{
  "arch": "caformer",
  "model": "image classifier",
  "dataset": "dashed paths with two dots that lie on the same path or on different ones",
  "train_examples": 295000,
  "image_size": 64,
  "crop_scale_min": 0.8,
  "horizontal_flip": true,
  "targets": ["length"],
  "num_classes": 3,
  "norm": "layernorm",
  "norm_position": "pre",
  "activation": "gelu",
  "mlp_ratio": 2,
  "head_dim": 48,
  "fused_qkv": false,
  "qk_norm": true,
  "parallel_block": false,
  "inner_norm": false,
  "drop_path": 0.05,
  "patch_size": [4, 4],
  "conv_stem": false,
  "depths": [3, 6, 6],
  "widths": [64, 128, 256],
  "kernel_size": 5,
  "loss": "cross_entropy",
  "init": "xavier_uniform",
  "residual_init": "none",
  "optimizer": "soap",
  "beta2": 0.99,
  "lr": 0.0012,
  "beta1": 0.95,
  "shampoo_beta": 0.95,
  "eps": 1e-08,
  "precondition_frequency": 50,
  "max_precond_dim": 512,
  "one_sided": false,
  "adamw_lr_other_params": 0.00073,
  "grad_clip": 1.0,
  "steps": 11800,
  "batch_size": 384,
  "epochs": 15.4,
  "lr_schedule": "cosine",
  "final_lr_fraction": 0,
  "warmup_steps": 590,
  "weight_decay": 0.4,
  "adamw_weight_decay_other_params": 0.01
}
Rows from block 11 of a small image classifier, named by matrix and row number. Rows with one number belong to one neuron. Each number is 200 + 40 x the weight over its row's rms, rounded and kept within 0 to 999. All counts start at 0.
After each neuron's rows are labels from the 100 images, of 14848, where the neuron reaches its highest value: "strongest on" is what is common among them. Only what is clearly more common there than usual is listed. The data: dashed paths with two dots that lie on the same path or on different ones. In brackets: how many of the 100.
# fc1: MLP up (model.blocks.11.mlp.fc1.weight, 512x256), inputs 128-255
# fc2: MLP down (model.blocks.11.mlp.fc2.weight, 256x512, transposed), outputs 128-255

fc1.405,180,241,240,155,187,212,219,163,176,204,235,189,160,181,166,238,255,186,201,232,193,177,260,192,255,99,201,189,176,217,193,157,149,284,188,232,230,213,163,229,255,237,198,276,173,259,202,232,202,248,240,179,205,108,213,178,282,253,189,248,222,201,213,126,204,220,228,222,183,168,246,223,161,135,175,169,203,134,169,156,208,224,172,168,131,234,116,172,147,128,197,175,146,241,218,153,247,192,162,197,230,218,149,236,245,233,174,203,120,232,129,279,262,208,259,184,292,179,230,207,194,187,201,234,208,175,165,172
fc2.405,277,235,194,249,200,218,204,245,274,205,136,157,142,166,228,201,214,215,214,187,257,132,216,170,213,235,217,209,205,190,233,212,150,124,147,181,159,179,177,168,136,185,249,236,163,229,170,208,164,174,152,172,121,210,175,234,86,156,202,149,228,199,251,201,120,224,173,211,215,273,172,146,188,271,195,254,219,261,194,188,166,175,156,182,195,197,263,187,295,274,249,216,226,146,206,226,213,213,239,179,208,262,270,153,207,195,173,240,195,217,193,142,155,165,180,224,167,230,161,183,142,162,208,195,181,237,215,181
strongest on: long paths (98)

fc1.384,273,151,215,217,217,238,227,231,175,190,184,189,235,202,235,174,136,190,206,192,226,213,189,206,220,119,251,202,188,178,229,238,223,182,154,189,228,173,178,161,170,143,211,179,177,224,152,224,169,190,159,295,166,251,226,155,257,207,259,201,245,126,221,258,224,182,221,205,191,279,193,160,177,238,117,276,207,233,187,208,192,219,257,177,158,246,228,253,243,217,182,195,238,124,238,106,120,166,173,224,234,141,160,228,172,180,340,121,250,241,200,150,143,283,187,170,250,224,276,209,212,205,197,173,166,254,227,154
fc2.384,208,207,208,210,192,230,147,159,180,180,244,237,155,270,158,210,238,183,165,175,196,224,216,172,225,231,152,213,198,239,184,203,132,214,254,264,235,223,199,170,235,230,214,151,243,144,204,182,193,226,206,204,190,161,157,286,155,225,182,174,230,234,256,168,208,184,203,181,214,148,202,259,207,257,290,177,260,148,250,174,264,212,230,189,185,155,172,163,127,189,208,144,171,226,178,277,220,209,260,195,227,287,185,208,229,270,112,248,140,133,174,258,233,212,172,231,188,172,118,185,176,244,227,196,240,193,173,192
strongest on: short paths (87)

fc1.55,204,241,190,162,190,175,198,232,212,263,244,205,233,217,205,236,198,179,203,204,239,183,227,203,176,243,182,88,119,254,142,181,189,273,179,221,187,166,241,192,227,173,179,175,238,189,267,281,236,199,165,187,174,148,159,190,222,284,186,234,222,239,257,142,149,190,268,215,249,152,185,172,168,198,168,241,220,201,209,241,248,190,250,265,234,295,248,162,227,159,236,158,187,210,215,231,161,165,109,140,188,240,177,197,215,211,258,246,230,221,170,259,203,99,182,138,221,183,206,231,221,219,207,197,201,187,174,190
fc2.55,261,218,163,223,168,234,263,226,167,181,217,196,238,197,183,179,224,189,173,121,224,228,228,243,229,141,231,279,245,225,269,151,222,216,210,165,187,190,168,232,208,168,224,253,202,222,182,195,156,240,160,280,227,259,194,194,204,161,182,173,220,217,199,209,240,276,143,236,190,225,253,175,236,192,242,236,177,174,210,187,194,198,140,188,205,176,231,245,202,241,147,261,200,230,246,143,171,244,247,286,212,147,268,203,144,191,152,157,211,137,256,193,199,272,184,114,160,141,199,201,150,176,229,278,245,263,119,227
strongest on: long paths (94)

fc1.157,209,241,209,154,181,244,133,146,186,214,254,281,237,232,223,160,206,235,150,238,152,201,190,229,248,267,186,271,164,116,252,195,146,198,155,198,211,237,181,210,179,185,136,169,164,218,212,262,248,190,207,165,217,211,191,241,206,241,188,175,160,275,262,221,166,143,204,261,237,214,117,180,142,252,245,163,121,201,193,138,243,177,229,274,194,220,244,114,211,261,263,111,199,208,188,198,124,219,173,179,206,253,211,194,175,179,164,232,152,203,177,170,181,194,304,214,196,210,129,146,194,263,282,210,220,258,234,170
fc2.157,158,181,239,203,260,164,231,172,225,205,162,103,184,158,195,242,216,250,233,186,245,269,169,189,159,191,312,145,266,293,229,220,276,161,212,174,231,136,173,228,234,193,252,208,204,127,240,125,202,247,226,216,180,184,148,148,216,133,189,208,187,166,149,152,189,230,145,145,209,155,218,224,252,206,187,194,262,208,256,192,218,226,239,158,155,177,199,281,230,179,167,262,205,235,216,155,207,197,228,198,251,174,235,147,189,206,270,186,237,199,215,203,229,125,124,220,170,265,228,238,215,137,181,204,226,149,280,218
strongest on: short paths (97)

fc1.35,234,218,184,174,185,165,194,154,140,198,136,198,289,173,249,274,215,192,171,172,231,152,219,212,188,203,209,262,168,240,191,218,196,290,138,197,198,293,235,263,100,187,281,206,201,249,207,197,189,190,175,162,153,231,163,232,280,144,256,174,220,183,158,156,236,179,228,260,229,223,260,286,107,204,123,240,220,199,165,232,119,156,189,166,200,230,239,162,165,173,257,200,226,198,177,220,234,174,155,146,196,149,213,138,169,144,181,224,194,230,233,166,288,182,140,237,112,255,195,179,135,242,168,231,261,217,206,283
fc2.35,226,118,215,217,217,235,146,201,170,205,263,217,133,254,138,151,158,195,249,212,183,245,231,173,229,228,148,169,207,174,179,234,250,95,198,216,223,209,156,136,320,180,215,221,210,153,205,164,272,167,254,205,188,164,188,198,79,227,135,191,131,207,193,205,161,251,182,197,186,265,139,156,234,187,257,196,171,191,130,167,228,213,238,307,280,166,228,257,166,177,165,184,205,179,286,99,152,247,238,233,204,216,169,227,143,218,155,194,232,209,216,226,116,216,239,200,250,218,156,228,211,176,238,185,180,167,244,164
strongest on: long paths (92)

fc1.85,177,149,176,164,250,191,186,232,223,224,205,268,200,150,157,161,249,265,140,181,256,210,142,164,243,170,141,247,158,155,204,155,261,211,177,133,247,72,109,141,253,212,255,195,205,244,182,226,133,160,161,156,232,235,161,166,250,191,191,226,244,211,218,222,192,253,163,152,235,187,240,189,244,129,157,242,233,198,226,147,166,213,215,152,229,251,175,186,134,248,131,224,154,204,165,136,210,170,250,186,222,203,155,224,238,186,196,252,184,194,201,149,220,168,182,192,126,193,194,190,254,176,226,198,211,220,209,226
fc2.85,286,190,225,250,139,247,244,193,177,212,169,114,236,185,180,201,144,218,262,261,183,189,249,272,204,158,244,142,179,220,180,214,194,199,230,220,104,282,136,221,141,188,183,234,191,226,196,212,248,209,161,228,151,139,280,210,183,175,171,242,194,183,152,149,141,204,170,229,190,251,140,160,171,219,179,156,177,182,197,225,209,168,150,165,223,140,230,262,235,177,242,202,236,203,157,220,132,192,169,191,220,189,232,163,188,232,273,186,210,199,216,200,142,281,176,223,261,122,189,189,164,205,208,216,208,204,208,155
strongest on: long paths (71)

fc1.0,204,161,171,217,193,201,162,214,253,172,201,180,295,189,217,118,159,246,219,259,203,158,200,146,173,201,151,211,230,94,234,222,226,138,174,190,214,186,226,213,197,202,221,173,165,177,185,167,232,90,182,178,235,161,176,227,230,161,228,226,187,154,215,219,174,175,177,220,206,268,167,213,243,181,195,216,151,252,167,221,211,122,265,123,96,218,179,213,261,224,184,189,288,197,176,248,140,166,203,195,180,189,235,253,226,201,248,179,175,207,249,235,228,238,225,203,169,190,234,205,173,208,183,248,158,221,183,200
fc2.0,213,249,252,195,249,162,232,181,237,285,202,176,146,200,203,209,165,255,162,149,167,276,212,261,134,198,241,220,269,230,189,237,175,247,176,226,162,138,201,243,229,132,194,264,179,180,226,208,212,198,141,205,191,182,277,165,215,231,174,142,231,258,232,195,195,203,198,227,210,162,169,235,206,203,225,175,227,202,134,242,196,174,162,175,240,192,204,223,211,173,165,165,224,213,191,142,237,206,221,143,143,210,277,152,143,260,217,186,152,186,219,191,233,158,224,214,206,116,154,205,169,223,155,220,212,122,272,113
strongest on: short paths (100); many distractors (81)

fc1.508,124,163,93,155,219,282,165,156,208,252,236,160,225,178,268,177,131,163,235,238,199,245,262,211,207,152,166,214,246,236,169,132,198,128,224,232,238,209,254,111,211,111,206,166,142,200,216,291,159,279,194,173,130,133,194,215,226,217,171,158,148,187,221,125,203,279,226,212,106,209,186,225,192,206,218,233,234,235,192,271,191,219,177,133,185,227,175,179,216,176,202,200,269,185,147,283,222,205,247,170,204,268,182,178,182,177,274,192,230,200,167,222,249,286,169,194,206,193,268,209,206,239,126,173,165,175,178,195
fc2.508,209,209,189,210,209,160,158,179,200,176,170,255,195,240,158,143,230,150,191,181,151,178,95,220,143,283,198,182,168,154,197,174,148,222,157,235,235,162,180,156,151,284,208,223,199,170,171,121,191,184,128,239,259,208,146,227,174,228,217,223,306,215,224,173,105,177,191,183,218,198,185,177,178,273,204,201,173,147,234,187,183,160,162,296,124,219,194,152,156,203,221,179,159,139,222,177,159,177,154,246,223,164,162,221,207,228,157,204,147,192,259,162,207,235,169,212,189,197,113,172,245,213,215,227,248,188,185,173
strongest on: medium paths (85); many distractors (83)

fc1.419,215,255,152,194,177,191,202,213,191,213,147,160,165,184,162,218,237,232,152,199,199,208,186,160,226,180,249,193,200,258,157,207,180,210,223,235,193,231,236,194,224,281,194,147,244,229,189,160,205,118,147,133,221,170,143,160,195,237,243,221,166,214,143,176,197,189,243,203,213,236,316,274,170,245,284,192,177,257,198,211,171,223,211,149,204,166,162,162,120,254,232,209,183,234,109,237,175,144,182,253,143,234,224,245,174,192,212,218,188,270,191,302,149,226,208,259,158,171,200,163,208,203,209,166,181,255,203,164
fc2.419,185,177,231,180,209,183,258,212,188,213,213,188,195,244,229,192,167,212,277,194,150,173,242,284,163,227,157,200,212,213,189,208,160,165,200,184,234,145,153,177,188,161,283,226,168,138,272,231,228,294,191,212,173,196,195,237,193,179,191,198,277,203,210,238,159,168,176,241,174,180,186,150,245,198,105,196,245,153,122,196,217,217,159,236,220,262,236,184,262,163,255,249,228,174,224,198,168,242,233,188,192,207,239,146,165,178,215,162,211,164,197,56,202,149,222,174,227,272,197,197,234,232,146,215,159,198,226,242
strongest on: long paths (99)

fc1.191,138,221,231,155,208,193,183,250,203,216,186,198,192,291,232,157,146,203,164,158,190,92,212,178,259,143,195,214,137,185,238,198,221,222,278,174,233,202,188,232,201,253,112,247,229,155,209,207,136,192,243,158,204,257,211,157,262,185,166,152,175,223,226,227,212,167,258,163,245,212,134,262,183,267,213,205,155,219,154,167,216,131,214,263,211,189,125,209,241,182,269,129,217,242,185,190,227,199,232,200,172,168,232,193,128,263,192,163,137,225,204,210,121,248,241,155,137,162,186,217,200,151,240,179,201,291,223,274
fc2.191,201,176,172,188,222,246,225,198,120,260,186,224,207,139,159,180,257,204,180,128,190,295,155,202,157,295,196,229,256,188,168,219,198,147,149,208,185,244,209,158,208,241,243,179,194,238,173,184,238,237,238,216,147,143,154,213,110,170,218,251,220,197,189,197,271,163,144,190,150,216,198,142,218,168,193,189,236,217,173,246,227,248,218,223,200,85,193,176,235,253,168,191,220,251,220,242,134,195,136,246,169,223,226,234,187,156,288,231,320,228,169,219,240,185,158,188,234,230,273,211,233,218,216,201,246,164,102,153
strongest on: short paths (98)

fc1.301,252,231,203,232,140,142,260,215,182,138,138,262,217,263,238,248,192,231,233,221,199,192,165,262,217,158,189,225,99,200,171,178,166,221,174,243,184,206,207,161,137,220,156,177,197,215,231,214,226,200,172,145,181,198,166,172,134,162,189,223,206,231,201,159,216,205,232,193,210,269,262,179,195,245,217,152,184,193,224,193,165,169,100,212,164,230,174,242,226,297,274,123,192,206,171,254,267,189,202,197,266,123,198,181,125,168,269,237,193,164,168,148,139,184,205,262,190,235,231,148,207,238,144,180,165,216,159,239
fc2.301,165,149,232,158,276,261,134,226,225,257,202,131,178,148,184,148,232,165,191,203,165,218,193,192,214,125,262,192,237,162,192,198,174,180,200,148,166,186,237,253,232,202,226,224,217,208,191,246,196,166,187,299,260,214,166,172,260,223,228,201,165,162,180,263,191,183,263,189,173,143,179,179,239,193,182,279,207,113,212,188,291,200,284,202,179,198,140,142,227,166,182,246,169,207,238,189,168,245,220,197,212,240,259,174,217,199,206,132,210,287,222,276,252,224,214,155,228,157,266,237,229,183,283,208,238,263,189,129
strongest on: long paths (97)